A small class-conditioned image flow-matching model, trained from scratch.
Model: 8.98M parameters, 48-pixel images, arch dit, norm rmsnorm, activation swiglu, moe top_k, num experts 16, patch size [6, 6], layers 6, width 256.
Training: adamw at rate 0.0012, 26900 steps, batches of 128.
Data: trained on abstract colour fields from 500 small random pattern networks, 101725 training examples, 33.8 epochs.
Rows from block 2, named by matrix and row number. Each number is 128 + 24 x the weight over its row's rms, rounded and kept within 0 to 255. All counts start at 0. Numbers have three digits each.
# ada: adaLN modulation (shift, scale and gate of each sublayer stacked) (model.blocks.2.ada.weight, 1536x256), inputs 0-127
ada.1308:051136129129119122095099129128134121136129128166114128173134148123159133133130109138172123126119142121129117148123088116132103197144143135120134080135139141183132104120125121110111145162117143140132112146138138133126118119126134121129128138119118146138116117107161131147125048121236120116113121124130105124128134048112140136091123137130108124126144158122142132172118159146109119117136
ada.1309:112151107112095104132113101121084116108178090142132080104134156115151155059124163099166142141115149098136098149052114115104099130138115135142126109154127163199138097134119142123167104139104094107083117112100142100100095159166115114125109125122075157121102116134116124117120102122173114113106145122102084113137137103164172146116096179120125101123118116111161148077128150082135139140097
ada.1310:085114104128136139117105133113122102126150122177109137139121133105124125086100164131172129117109141127104124144089108099119088160140135128111157087159115129215124093111113124119110122132083112116115129130123133133104129119142108140113124129126098142121109119112130130122100076130226096128111133104094125104146140080153155149078118128109119127127134145131148123107109148085115154160111
ada.1311:152141140127158138130138135149164162140104138115145179138113102176145122179123084126102101106154100160112148098199139155139150118135106159127123141099140123053106155140142135106112150110128167143172122132141090147137135125099140106127152117136172096129165107155135118128154161137075154125142122140155150155114130160076097102151159080144144126146139152159120118170127099156120128103134
ada.1312:158109146132183159137161162129139159136095148082128149128138119138102102177135104129086118134163107156146165103185143150156160105124137131129128149102152122051099146137143127136120156100142156144167132143140108141170158129090135147127156150119172117126145147135127128121160167135065148116142104135144155151121132164090065107161155087153154155146134140127098123170126101165135111117122
ada.1313:186122139137122132151161147140134143111125157067136110108125103126106133144144130140102146138136124140131151101140161148134169075125125129118103194133151125089133145122141123144141123114160130146159150157129140135149141148119137144136144118135160123135151142157119136134148193113033147153143153148160143129112111191131113113171129114116155161144118087140112147121119085133129101130136
ada.1314:199121110126148139132145149116123147106144105083134117085119119132113125147116146139125119140116130144092118123112171117122126034134122148126124159119151111133116128150109144128123127125118098114133125116101121147121104142129146152126148147135126133100106148128083137092128207124042119112128111129102142095136149202120128143141150127120127136136132099146137136044124109123127130147107
ada.1315:128142160117156149141104150156117145128137133114131092141142168167110146116136133106176146140118103150141143151114116130141140141171114137132122150100153100089138133157146123168137113137146125101140146107133170147129141150125159101155137148126126146118107112134144139145116143112068144091132166156143185098185119134166130164151153168128124202141141133169103110099149118144103134134107
ada.1316:111135099109093104120101110100086124108160094123135066113121174096145151064138155113161146136116156095123101157067118108098105128153132117123136115156121149189146093124105138149164108148113102114085123120097169117096110140172121133143110143124078159112100133131109119123126102135167107108120152126104095122133134104171195133110098179100120124112109115108159145085119162086137126130129
ada.1317:175108105139172148108155142108120152114130097119142153121084141145093091154113143150132112151127122153127090127128166124157133068089161128116139137079152141121105102177112119083104168112121099081143148120148104134157102118078142134127118145140142132143105082106088125085113170146094107116118115131122130106137129174083113125096131090156133112103133167145120121077150107141108122143085
ada.1318:069126113103134119106111129107107118126134113167099138135141136106115152118124110126140108117102151136125119153126080109114088174134162118129149085164105144199106099124128135124108132150106128107124118100131130142110128100140114143131119150112118127134105146115130114124091057139230115113121114107130118138122132062145177130099117133139134126122126162101125106129129178116117132121121
ada.1319:207116108134141144145134134111129125108135136080140112099120115134115115134126147130103128140122126130121125110121173132124131019138114139114113154146128121111119136152125121153139117105132100130142133123111126139127129140138130134130132110138127115102123141147079130093130213126029119120118132126119139111137136213127118132135132119114141120126123100153136141049121086120141122135117
ada.1320:198125089125139135125112115121136106111139134147132121118141118109081119132115114138119096141117153138107099143116161132152097039146146142119159120140096143116130120162117138130124119123105087128146119122118117150107108129139126119116107148117136099125086110147074121078120187129061093089105112090110132117125136199102133140085102122119146100120137145162121128055142108103128124107121
ada.1321:093118162132164091107114129126136134131163138126115139132116169140134179096132159115143165168122161124145139156136091123116166169170143121150166167160129142150123123116117111153130147143117161128149074153117153133143188126142146170126110181119135153129140135132173138176134100143157174109108133122129139148160144099163141182167133162138126155132114169127172154155151157157167104159164
ada.1322:158117149132160125115157122125169149131095139094139171131117115166112110167143105130083110125146123144124143108183151143189164106108085152136098140083141129068109151129145135102119154102154157122166132137154089127154134130093145115119133151132151098147153124153127128123154165130071152135136113144150156148126121162079088099163157104149107112135131122157114111158133093176152129110143
ada.1323:196092095126153147156133130111102152104153118084128112071113130122110110137127133134104135142127115135133116122108172133134110018134116113134101145117131118119114125170118087154169113100118101121143131118113134143117132115138131145120137131114124131116119137136060134088135194114068107129118125135129138118148127194144103110142134106090147138122090119128126155047139089122135120125118
ada.1324:101130112135116106112113101115103127111168080156120111120123147109140156101134157129190131133103156117105089165080112105081110145145152112141133106170121152200143094133103137121127125142096092096081128100110139124100104134170121148122114147108085147111114107106126119127098094142181117102101139110095085093147132097178183166103119169111130119121143152123165136079152151090121126147131
ada.1325:145123158129136148111139143136186158150093146112126193154131101153145105173148093138077096132131103154150159098198143152182149122126116122138104131127116137062108157135149137136124147101160178150146121131141086143125150127117131098132140127156153086134148118144142137129162153139089155130136096156171153155117136152092093088152162101145106120141111140150114114180130098171156124106144
ada.1326:167145147113132135138182144130123136108098127073165118131124102167098154144107107113094116124134119136142151107158145126160149089138116135156098160059146114080125143154155153132152149109133123119167130154147095145166097134081146123134117156112135111140150108116120112129144178153054146098141129149149130135117129171107106116175147125160140111133112109126102126137119104150129123122122
ada.1327:115113104110094105133117121117101104102160099138123068103113153092132159076132166118162147147113155104123110141053118107105104132142131128133141118168129134192141104122115141139157108142101083106073124129105161106093098154160106144135111113110089149123101151113124136130111106140167109114118145111095101110153139107180181162112099177112135119116122098098143145099124150085137117151108
ada.1328:164118069117152143114129131117144113123122111139108137102131140149093144139113096143125074126116130119110089125109153126148073062112110127108097071119137130131111103136140128105106115133108095127147103102123093138106091114116118113107092130114134116099089122119057123049131153115117062128106079084114131110132125159092102117061101119125122105102139127129114123106105109111128117101123
ada.1329:072145125114112105107077114122110107132156111190101084172154141109137139103125114128170129107108138087129126154110088103124091190134154102124160090147104132172124098103137136111133115155104123138103123125130135109121124114134089126127109121098104128125116127094150133144111064125204110105127124110103115124151137068152149146101117132122132119112156152103149123139124166108119128124111
ada.1330:110143106124106104120120105114082101107163094142138063110122153101144157063125159110183148139122142093114085147058108109101096121137121125136131106137122158175153093144112134126165103147091100091095118119110145103107101137167117132142100148111093158124108131107110119126121104124162119106101133103110080116148121105158177152122088183124128118094113116093140170087142146084121122150111
ada.1331:046137155127117129116141128123130145154133132121104135168123128110156115113125145123128155125121115124133146134151086122128147228133125105125152132154139123158118124092130124122122139143144175144120140127144125123130141118125117132119121113139145149144131128125200144192116053129218170149140131124141121157131127048150139127156143130142130130138147126110125120201124148142147136146135
ada.1332:114140110129088112130114096086088106108164104147123082093135153119137148093123150112174148116139138103116084161053112119077090130154119105125164115148133131184147102120134115134132094124097082112087108108107143124100106152171103137133120123093089148117104130127108126123100104118167099122116148107098100113134116102174173158116086187110132102114130131123146130064122167081140125147144
ada.1333:109139106114078098137118092101094096102162107114129060103136135106139153068124149112143144124119163094132109137057109108095098130143139133132142111156128145198142104113122128156155107148107087110073111111103148101117094142162117126141093145102100143118110133126121129125112101118171107112114134108102089113150132102185175138118103173124131110121107105101131149097130143081155111133103
ada.1334:082116112129117105116121111102099120118164102165117091116128134105132143090160158131166145135118148113116090169069107112095095164138153111137155107160128159226119105124109126126128122150104095105089132115106143117098115121156118163137128143110100152113107130114132139152106076115204105110111149108105088110147142074167183146114101144124108126129117137111164132094132172117126122148124
ada.1335:117111095110076130112125111099083101097150123144118075109135131100119160078139164115159145132108148110129085164061115118109099127166134097145146122163133132187141105123116130155174102120107096092087126119100167116099097145167107137158115117103089162120095142129108135123106106137167095121118143115108100116153138105193174163113077177120126121099111112100145126097118172093137127142136
ada.1336:050117142132122102134120112122126126143145113170127138151123156115159118114142164131164158129128127136130101159111099112123122229115128113136145088125125144187126115110116128107121145152145151116107126107133135096134130123128121130135124129138125159142125123109183131175128050144229139140134123139125127135130131047143145119115132140137112136123128158109130124157163150133118130156127
ada.1337:148133134125149150141136142135168134131100170095138168137141097160132118174139100119073104118154100136131178104198141163157144113122117143135126151103128117064097171119168138132137124112152167156167141132149103168161142117103133111122128130133161101118155137156147134129153157124081160149148110146153164161113144157088081094155148099155155120132137126156106109200098107156146148096147
ada.1338:167118128115150154126159149135144139122095152084137154103132093147095127146134100130075122133141109121152150078155152154164145085125115126134112169101153117076106143137162112158159124098155138153166143164126105157144130110099147123147144150127161115132113142159116123119151173125064140131145124131147168152122143170097082089160122092136145121131091109134087131157113100142141157103124
ada.1339:204126083132128136130120120122119113096116103128136112095130111141101132146107116144122096127132120137116098108083174124120092032122117154109106105110126113112133124147117140126118128115108087113131121131114128132126096123123143127144145140120116118120098135113050122055139196107064075118119103112108129106129134202113111134090121108117121137127133095133121129051130098087106124116112
ada.1340:164123148125157150141148136136141150140107139091141144141131129159141123165130092135091119119156118151131166099192144167174165102127117131109101152118136112030124146142141136130129144097153151141163124144122120133136123121118147141124122120138165097127161132155128133123152175133046156128122124143159137158127132174082065104150145086123161138147149110144113128159125081155135120096138
ada.1341:102126087134117119124119120105093121091138109143111095093099130066119139101150169119184152134111147126120090154060124104082101136149159110140148117151131135196141086120108109144150106155120095109106132110115172135106121122154120120148110133125104166116093140118107132131101096125179105118118153099109110089146131097159202149105080154120110125104113132100143144088131165093127138153117
ada.1342:103121100121111116137111108114097115101158119137127079100120152095110139077123151115171153145127147108120096147063111119093094134137134115126151109186126140197145095118108126155139102152117093110088114116102162133097123141164111162140118147114101157108100145131104129123116095116180097135114150107092107117138147095191181155106095183120109128119112117104151143083129161091127133139134
ada.1343:198131069118152142132117109110126124112130109141132115093127117134120119141109115127138089124129109144116095130099164113135085024136123124132116086097121125108125124137126134115126119105124101123127113119119119130107111129134126118122112132122127108105104108122049113043137190129071078102105091114110132123133119198083101125070096111127133119118134122133120124070131106126131115111109
ada.1344:107107105112095113109126110122088120103162095145110084108135141095132151080144160120158162139123146098128094147050115111087101133138136102132132108157136127195148110124113137140151105151113080107091131111107162108103101122159112144136110137108090169115096149117109119125095097121172100113122136124100085103151124098176163149111093171119134136103128125102137152078157151085125130150112
ada.1345:144137157146163148135137140152158137159093152118139175138136101180130085177114105144098104130134090138134145103197147162160163131100113134103114141094124126080129171135145137091073158102141155150181139140148088139152141135091134127078164121153169092134165104131138117128145150131095146133128104152137150148110121150087056128135165095141124120165145150153124097148130101168128123123147
ada.1346:058149173125128131127132152134114122161102150120126129158123133128137135122125136124121170115128134127149161132154088129143171227152121132133126173123140134142135141131149131142137137146123173142138133143138142130131158115122143127146133132145137146157153142134213126213125069139189186130144139157160116150115117063139145115184138137151127132129119145122121121203125160149128141143139
ada.1347:106122113127089099115111098106080128108175085147106090120118173106118134094147154145156140141104155112117086145077119097076112149135143097143136112152123134204155110120099102137126110145115091110078152104095147116112114125160110137131109134126092154121109144096124120128084096133180094107117149110099107101138114097181179163096111165120115142132119141109140146088127151079131121161132
ada.1348:146104159133170164132146155154172143161090162129122199150131096142114108173110090138104100112154103146128170112183142140152154129110127137122121148110137097067109144154142123101086155100134163153182135114159085157156140103096138124106144119127166102142154102133152115139145155143092146139142107142156159137093113155081086102145154075146149127138123151141113105172152089169112130112126
ada.1349:048146161118115118122114131129121131172129134148123139170124148121160131123137117113129142125131125111132141135158083130137140234127117119113145112134110131117126137097125130109133132138131175129114118130144142114126137122134122128141119114143123143147149137122191138172120050132211155145138117133136111153137109051128126114123138127135125131125147137120111129213126161138128137115141
ada.1350:056112168115089104121089110122098122139138145168136131182146144149146132107141127120156144126120139125140132161127082123089134226116130121133145117160105127139131131118124113150117122159132139130109132105126146132132143120150117153132148111131093123129137159128186139181107058097196137148136147139107112123122135057152154143123135155124119141133117132123134127169141173119124132131143
ada.1351:141075117125120083124156111094102138114138107116158135107160138132096164143161119121142114172118143096126096141142141148131127106126125137125132129131119145127142148141150148120115113120127131152124079097147084121146135141099091150126118078105114147080121147139112091115145144145121127106099111076116100107115132141110130119127086118113146076086081150119140136119142119138120086128191
ada.1352:101104104127117105136119105106080118097172092142128085100118156104116148099119161115154153152117153112101071142071113099089097129142132131124132114158124143195143103130110120135139122129116080107092123125116159114112107138144105146119120119117115168113095128111105127121111098118174109117098144117090108105131122097194181152112109153115137125123121128113158142070139152105108133161101
ada.1353:116136102116100114135120109109059107111156088141125083116117144095145153060128162100172133141122146082132097159048121103109103129153135120133129115131140121202151100127120117145166113135094086107094141123119166114114113125134132133148099134101095149113109119118119136124103103139170104134115138121099101124137119106183179144112090156141141130095101116095148147086135160088123135156095
ada.1354:131147155132157154140150132116115147118093117123147128144125143142122134123161132071124137156127150116198128154133132125144150141139087125129126151084143105065120162191143125188157112135158132120118131136112110137099149112121144146180111079153095122122113132144142141145124150131061147140128153176125089125140151138138120140149122129146130101083106151125105122128145155173162140142143
ada.1355:172150139137152130140165156136135155130106133077142134124110121172132116153127109125107113141160113161134138093177158142167169087124107136122093164079136106074132150149136154127125149086162129115163137158119095138139121133104166120129156141127135112137135122132121126121155179127057150122142123142155135148112120175088084121174141106141130128150141113138113135133137096160133117121137
ada.1356:202129126131145136145140145123135127107127121087144118096122128134095138147122126140111133144137126135153122103115169124139138041121122158126106174096136132089124136160137123135142124099122106129145141140117125148121120136117148121137132129127131119133121130137091125113146213122016131131126126116132132130139137207124114129165134120114136132135117112134127135066138103136139119125120
ada.1357:145105158138140153140131152142176133146088179114130173145143077151113103177124088153086111120132117156150186114191140141158157131125125130133098149121122110081106163106153112143089135113153148165169142126158117162150146103106123128132146115139161092129159147130158138143135148124095140156157104151153157152084123149090067088138153089145130141159127127139109099185124103149117122111147
ada.1358:156143070129123170118132136157149110110116127090136095106132118128101135173108121159104113156129138117124108102119154139140092066100132149107091104114129115146112143143138132143138145147119129159164140115173126140136089101133119110091098070112174151111105117143089159086125150071131102137126098074135150078138124153106086118101111117162088094119137096162105135099120101137111134127111
ada.1359:142120158137150152131134139157177138149100140112126163132139100173122108168124100148090113115141103155147159090195135152159146130104129144126123142090128107058106168133143124115081148115150170155171132134155091146159141106092142126106134126149162095140153127136144106135144153136087148153151114125162160144102133153060075092147159079149118135134135147142106112172118096161120135123148
ada.1360:191106135135130133166106121104125100113102154128162091141159142120099101119110137129088125112119135109154147126108168116134140068148087155126122146111115136054132148166138107155140113100112105142138140129100121131121123124144161129145088098136129096122131136146112133105136201109026118119138132130114124128133133198114130126117125123119145138137120139152113132103116101131120107128098
ada.1361:152131160135133139128143159149156125157087171088137149159147113160115113161110110131079128124150090137144170109177140141145163117116122130109095150085135113054128157132138129117112155118160172144169134149148111124169143114113144135121145121150164117151152114153143135137162161126072155142144134158165126144112123157079052105159155094125143145143134105142114116170124090169127097113128
ada.1362:061116180131133114129108129143085125161137141148123138187136131125125121113157139134144154129128122135152148137147084109132160237120154114133129140146120147131127127123138113125120148145129156120132139124152148119132158104128120138146136134140138135149148135091204128193123068140182164128153116161130139141124111064152133135151134129151125156123112154106128134197153156136099136150114
ada.1363:069129180123122131133144143151111132172110150128122146173123128131144124119128117108126160116135129131150179127180088140153156221105108124132127136119134120139156139126126144126133148142132155126127137132143132117152151135107132129118138120130128135166160135122200132204124073134165167165158152170152122162127117068162135113162169144136120134145124127112118116190136141163124138129142
ada.1364:143146155125154136142143134141174145148095135125149174147137115163137106168119098123087110116144100149128155104187137145175146123110109151141126143085122125061112154141153152088088157103133160150155145139148080128144132128081142102110150124137168095153159091139135104132149152143084152135139108142155158163105133152075072113146163080144141117160140147158121104151119108176127152114129
ada.1365:102123107130102106137127098122093119107164087144114076117120161102146156085139157127156135131106133125123088153053117107091109138138139102146145106174131150198136102123109113152140120161114080105074120110103142104108107140158123128112105121111095156132098120102109118116094097122177111110115155126102099095137108097191176158109104179128127136129110136108152132070139145093127121156111
ada.1366:076154186125113125132144147140106122172117147111134133183139121133144122112112128122130166123149117129161172120165097126158163223119108123135117158120126123128153129118138143125128149144128152126137146153145134120158143130109141132124139123132120133172163126115204134219131085125150173159163144159147122166115119078150133120196166144143119136140131124116118121184125144158129143138138
ada.1367:147114158141147163123147151146162146159103153130133180143126102149128101177119095130106107118149109146127153122198140147185148125114107128132118133087120099053112156129149114098091151097149174149157125138145093142158141113094147125113141137156153073142152116135138116140154158128082153136121115154148164146120134156080079094157160072150123120145129153142115113164127107179135125109124
ada.1368:200097092136138137128134102108130143090138108136128129082119140143115115138135131134119093125115123129110086121103171130097113027119143136127131123122142135105115118146111113129130121104131091114123122098106121139123101149144123129132131128128120122090108131130046129043124194136069092113103125104101122095137140200103120140092113124106140124114125132130131138060132104110118117122107
ada.1369:156097080098144130121127129115137106132124121130129137089145148123077117151131099130140084132127111118106107122108147135149086073130109106097107088123122123121131107113140132099091113110099107139149088099113067141136148107101121131127105164125125117071101136122076084067156152130115086120083060071112151119124095154090079114084080101127133130089125144134114146114098110109127104099152
ada.1370:152131085126120085143126085132147158090131121111147137092132116130112106151130125169130110113135094145096107113122152125095095081121150136161118101080138114160117124109105099102130133124152112143141150133146129128170090128122133104072156129126143127108098095105093106095132148121135099061128128121147144115108099150085103092109126083131121145174107101133151159102109088098086123130113
ada.1371:154118155131142154145138149157167142157102162117131183139143105155123104177118101146096114109154086135140164110190140151162157117094100147115117144091125097061122165138151136100089154100133154147167126128152109151165137122099141101111147123134167098130151105136145121140144163132077157152146100150148166160104117162091064107155165089152138133150145149150109109169136096153117130119129
ada.1372:109097110125111107112120119110079120099145097134123084122120155089113151079137167111174154144123157123113092159044116108092106131127151106142132110165126125187159088130119143143147125145124089102089116109110154094122111126150121134145112143114112177128098134116108108114112102120165103085106147114115095100152125102160196154113091163120112123114110121108133140082156146102129123152121
ada.1373:089127097117130112105104116117114105118130130183095142136140128083105125097133122147150108097100132135109114150117098099125083159146175104143154078155121152173098093120125087133121116134110120106132131124134144145112133086135117104144111144120126110143118123107115114117093081142205103088138130101137139140120116087127175139087101114129127135118130169106136129143112169108105141118114
ada.1374:143148157137143138137135142156176166163087137121130193147137134181149141177117085134104094101137115147130156118208139150133165127116113153129124141087126112054100154133132143101099146106144180153155129143130082132148124138098139124116148139147152102137152113144151127132153152148086156159137125144155151147107128151084081112137169101137135127156159138153123121174127108169130122105153
ada.1375:074150192137119125125146150146106127158112133118137138175126123135149155113135136113122158127151140112164161124159097144147187226130115128142114170122138125098148144137146140141155139142132166128121133137153135122145134138122135125133131123135127138162167133132210131206133084146148192161155134171144109149115135077151123116184154140142133134124118137113134123205148145153141137145138
ada.1376:205137100127156134131146141115128147114139099089141121080118110141102127142125118132111111153148125142115107109125174144139128020131132129134101151106136132087132133155128130145135128096135108126149124138124108134117114118116139138126129154124137127121114130141066121074149206130042108124122104112133132131132122206096101113130133119129131134129124118139126151084129106136128135114126
ada.1377:101132128132080107114122098121110122123176110167108097124131155112133147083126164134157141134115170112120103159091108103075106148131151111124144115187115155194138102118100139125126126166103105112083131118113160113098106159181101133128116126120087161118091141119120131125087095135185109118125147114105093097135140096175171160096104162105152129124139129119159132083114153085121119156124
ada.1378:076115123155151138141112122112099142123145143145115081139121160105148144123171176114150157152112151142161148177133114130117146180114161116140155127126108144155102131127143122134164120126132188135105137130151128100132135122172109132112106135149135152143159143146166136162131068122229160144118119141141135147151115078153122127116118134150147149104124162112131126167149155155135101157129
ada.1379:204126079139141142121132129115131135094150103114130117087108135130119128138120122139124103148128139132105095124096178130117108029126139130127109122128140125102113115164122125144132120110128087115137112123104116124122112133133145146136125135122129118114104126135051127068148200131052084113105121108129119100138134204110129133101112120113118128118135118135128136051131093117136112110124
ada.1380:114126103129119105126113096116096113099169098146118098102120140105132139088140164122180148140128137105105073149061118114096095131141116113111136113147142139191154106125109130126144091121106088092088126101104162121089102142161105130144121122122075159086116137106117123130101108131164103114119138119089091107146109108162177165111086183121124115100127136111146154085149155066117134149136
ada.1381:075144169130115116097134107140110165146128126098151135130142148133166142165170123138155156138105122094127130152152101142105153178127119139129129162122131156203137142145134108127150149151121148133154107122114167133139170112143150130190145150138137139125154119134170147175129076092201166116124172158147112125143121071162149121173127149118127122105090128150131122125120157143119118132158
ada.1382:147128161144157137143143143154191138162083170122136187159136117146150117178118098140084103095159098153143174115178136132140157129121117141124116141114117126058103158120138120122112132113142166162177122134131098152140160113126141123112132148135150095139151135134152152126145156127081155160137112150156150150113139156087064102142165092123133136153154129154102123170125098175127120108154
ada.1383:063147167130130138133135128158146148157121139109115146160138151152159130147133116122148146123113116128128170121187085142139152217124112128094133148120141124151134143116133117101124131127131169140150112141137137127138171133112123127118144106121147138137154136134198147190125066110185165144137151153143136146147119062152131132157146136133129115128135132130124112183128156148132138132161
ada.1384:113103101106104109131126097106095127095156103144115093111155142100114140080156145124162154134103153100116086129055116105097101134136134124131143113157143142179136100143111133154175114139119089119095102129117156111094107134163111153155089151100086154094106134132102129125114104120161107096118151122112107101163127105163170138118082179116114125101106107087131160079129150096149118143118
ada.1385:149145151139142136124130151148176138152100152124137177143120116165122121179109095153095109102139103150142159116200133148167146126117124135127120141090138126060108153134141127092081149118131165148145141126146088144152159127095146099111146109136159082136167092132141122135154157138085153145135113138158153147102126157080079115147164090141129124140137150151134101166126095172124128109145
ada.1386:197124081135128131122146132120118123101127105109142124080108116153104133134116133140105107131127135129108093105086177120107095026138122135132109123119135126129103108166126137123129119101112089120119125113098106141105104135132139143142139142117113122108098137135053126067132194127074091120108106107112121097127148196112125119114112120109131110120116109138138138039120101105120132127110
ada.1387:045144160132148129130111123124134141141134131130132150151114155131167130132144130110157148145124127132119137151157084137141144225130130136119172136151123137178138133124120120133127128151138150131141129122120139135128141130131123125111134109131146151123128132138191145183130046128232153124118155127141133133146132042147130143142140145104125129128133137145139131183135168145122140123153
ada.1388:204116115131163147127134129125134139116123121093139132092127119142095114160143113133096093141126102145129120113139169138138144035118125136128122158110130135061123139137131118149124130109132117137160133124123106142146132117111135121158128149124157104115126139138071124064149205126038116107120103106127145129120129209087087134125121127133130130123117123141112123096135108135133116112127
ada.1389:213140101136138144141136122135106123104111115093143115115120105136113118135115126129101097128128127132139129094125172133136128030118111127124100133106116120083137145145121137131144137094107105121140135127121117141133132110124126129136117114130125102131137115127076125062132211133030111131128112138118134122130125215107109131112121108150130124124116107130117133088131092109117123131110
ada.1390:158093062139154161110121119115130141098116123124131119104125128141107094149116118156142095162123128134122072120100157124138084057106122139098082087111139128139117100145156123109115137136121128141157092139122097127136116098110140117133127119116129137097090105115064112060156151117130080108104095095124113123123103154079100127078084113146114107120117124136118138093094100096103125128138
ada.1391:195118135141155124139152130141140153128118122080147155103124097132097130155124123128091115142149103152129121111149165156146161061123141132138134170093121134080123162141132136123129120088135125130139146119131120135144149128126125115102137125132148100112135103142102124108149200136031149120125131128139157134126120198126087131169135108127156132117117118149119116102149094145144131122134
ada.1392:098116102133106104130123095104102114100163108160105111107133154083129134085135169135157144135099141118117075150070119085105102146130155110155137114171132132209122089111104102144149102150114096117092146132123168122119121126158115140123115129124090157119092131102119123132098092121189100104122160100113121098148130094157199150103102166114109136117122128097161153100103156109123143153137
ada.1393:141132148142174139130137138158177148154121147127138197146123100168127105187108094140090110118134097151122156113205132151164145127102133145129123140086123121064109157145143126096077148131137163152169149134152096146155149105092146118112130122136182100146148102128135126129140152143094147134133095139157161142103117150074072106142167085136142125130134168163122104158140106187117155119133
ada.1394:046132135129123126117123117140130127143124129161116153147127144128169134126135136110146132121122127130122133160143078117126117212125146127133147091120118119178125110119122139102107138153128150122110117119139113124125131121122119127101120117121112139121135103115169114159126042143234139131117128145142135145123119041123129143127136161153110106116140151112150109167130167141126145142127
ada.1395:148145149130161149142137131149155141156111158115141151131140105195151112165117093130109119111148103133151161097187139153171153114107103143127102149094126124051116156139159136105115133109147162147166132130143093139155124129104140094129150117129158103129149119141145123144152158139078161149135105133150142149112114157079066092162145083138137123140134130156120109174125095164126127110113
ada.1396:202150114120105109117138116142138087100125130159135111129133117114090140110118117133129090119113139127111109109095157105105097056143140133130129116122116134095115121125143135121127109112113087113114141135134122130117093132131114107144128135119119108140091134130078124076104203116012100106124152111118129102131133205119145123112082111125132119114121112143108134061127115084127123114107
ada.1397:142147152133145134125136131154175136168108152100156192161131121171119114169125105117071097131149118156132147095180142154160170130111094124131128152102092133102133160129154151105100149127143154154156149116141067151135144123129136091102146113148133085159146106149151111123130147145103153148138120137141149155121131146103089104135144075144129112152149140163113087175118109161136134101178
ada.1398:145149147146149120141139128154176135143111159119140191131125098163127127182104104132069097122155085165137152110183142157160157122132127122134133154099114142095118160098147155114085138110148144155164147125132094146143150141109136090102175105137169087134159118139162144133136148146102148156142121146155147132082122148091094117142155099133136128158139138167117097173129099163117134107159
ada.1399:164144149130132148134168143148147156109127139059162125096100123172128141167104131122094135132152144139110156121175161159136161081137086156123099175102143100093153161152117167127131153121136139144138118145124105156134112152124133147115140144126139136116134125162131130122142172114068163134116140119123107109149126168120115127158149154122135106144145101171120120125133074129147114135147
ada.1400:108111095121121123113116109100071122108146108136129074102108155126118138065124159142185167150115155101121086141059114125115104126141121113122131111144140132173144098139108127157166115150103097100102122143113159105108110118155138163148104140111081166130109158124088142123132103114160103105114137112108103108170112104165170144115087180126118130099118118090133163073135164090117128159125
ada.1401:107128097120106111113124117112078110105162106141126074105121162112121145072128173110168143151116153109132087162071112096105091135145136126132123111141122137194139090124108137133162114144109097094083114121106161094115127140155125142135111138122085162135112147109100126123123096119175100090104147117101096116170107095169174156115105183122116122108114110102158146077119169103129123162115
ada.1402:209122116111130138137130125130118120121115136131119124111142107141101119133117104136107121120118104120151124085122166135124112045114128128111109133100116114055124136133141122127120111103111101117140142119119146140133113117120126136124142116116119102120121121130075133088130209106013106118139107138123139109108107211097101115135110106112135131125119112127095133077117086109108129113123
ada.1403:201118089135136129134121114114138134091152110117133142085133122116119127141122142142131113134113128135109089135101178124116106012135140147125136134129122138132104128144118120127135113110124092110128135113113135148114122123142121124133128120127125116101105114144055127065128199118070101111104110115114145102139128202123122140110117105108139126113122120151143131036137100105118128128109
ada.1404:052134161132139141129134116122122136144142156125119123150132153115154131115142156121149166128130131132139160168151084113134135209144124105135137133146131117185129119121134134134144132164143159128128135136144132121134131121136121152104124129120131167141134128129190142193121052124211169150133148161147138141152121048158145115167141134140124130112125138130133124177139154162142147151128
ada.1405:153109151135130138145143150136160130151111172109124175146138098151109104165115101141092120132141101144130161102205140146163153118124120144122118157095128107067113150116127130125098130104157175152161149139167114162158146116107116123117147104151165100150163128154156132147156161127085147142138113141153167149096144161084086113155158085138126125135143114146134100190109099175124126104151
ada.1406:202145108132133131156105125137130113122137129143129118133136116140104120116120121148123094120107146142119122129136162116128122050152124162124143119144118129105121148150133130110120112118114094120142149132111130139092123138141130103117125110139137086118115149128082128079116195118030101090139124139103143110129139204117124158090130127110123120134142140160133139074130112132109136117109
ada.1407:153143157138167143139139147148168134142108149125135187146135124158141107192138093141104100107142105141140155105197145148155158122114106142117110147086135114059103156138156130096093150104143161144175130136145090148152140130087148105111160123144163100124145102136146127127141160133079153148143108148143150159106122158070076097147160083152137127148139151160109107178138093149118133113126
ada.1408:046134153124144120118115127147124142148122148139108121154134139133152146139152120123137140127129131142141149136159077130143139219129129118117140115126122136158131141099135127128132131142148174146145122141146144113145170124119109127130133139127141143134141145117185131159135046131226146139141129149131146147127116046129122128121123134142121138125131141119107128209139159138111127127149
ada.1409:148136161141168138127149140149183141148099145110131169156140090155121107170133103136093109128134100151131159100191142143170168126101124136123131150100130113067113158132146123123096156108156165147185145128155098137164145096090141137117159145141175091139156135135153125138140158127084155129141104143151161138112129156078067111145157067141120144139150136148099114186134098154125117122138
ada.1410:052125139135115131111119130117114133152122120171099138149123142118156119113151131122126140123133126107137126135150086126150134219118120105132149105152123130136122115102118112129129148138147162131111140122120139123122143113127122145137123130146135150132121144105175130165120050139224139152136121116126128133120149052140143114113122112137105128126142172104107140214125154142125144138136
ada.1411:198139108124146142131138130114158119101150126092142133058122120141105136154103137142117118152124138135114123132117176136137125020140131154129096154116118121132119147156134143126125105115105098115132127124093093137124103133114136138138139139127131117123114136133073114086151197122064112122103105107113143125145130196135111131129136142135120104150110112152128126046127098111152132128133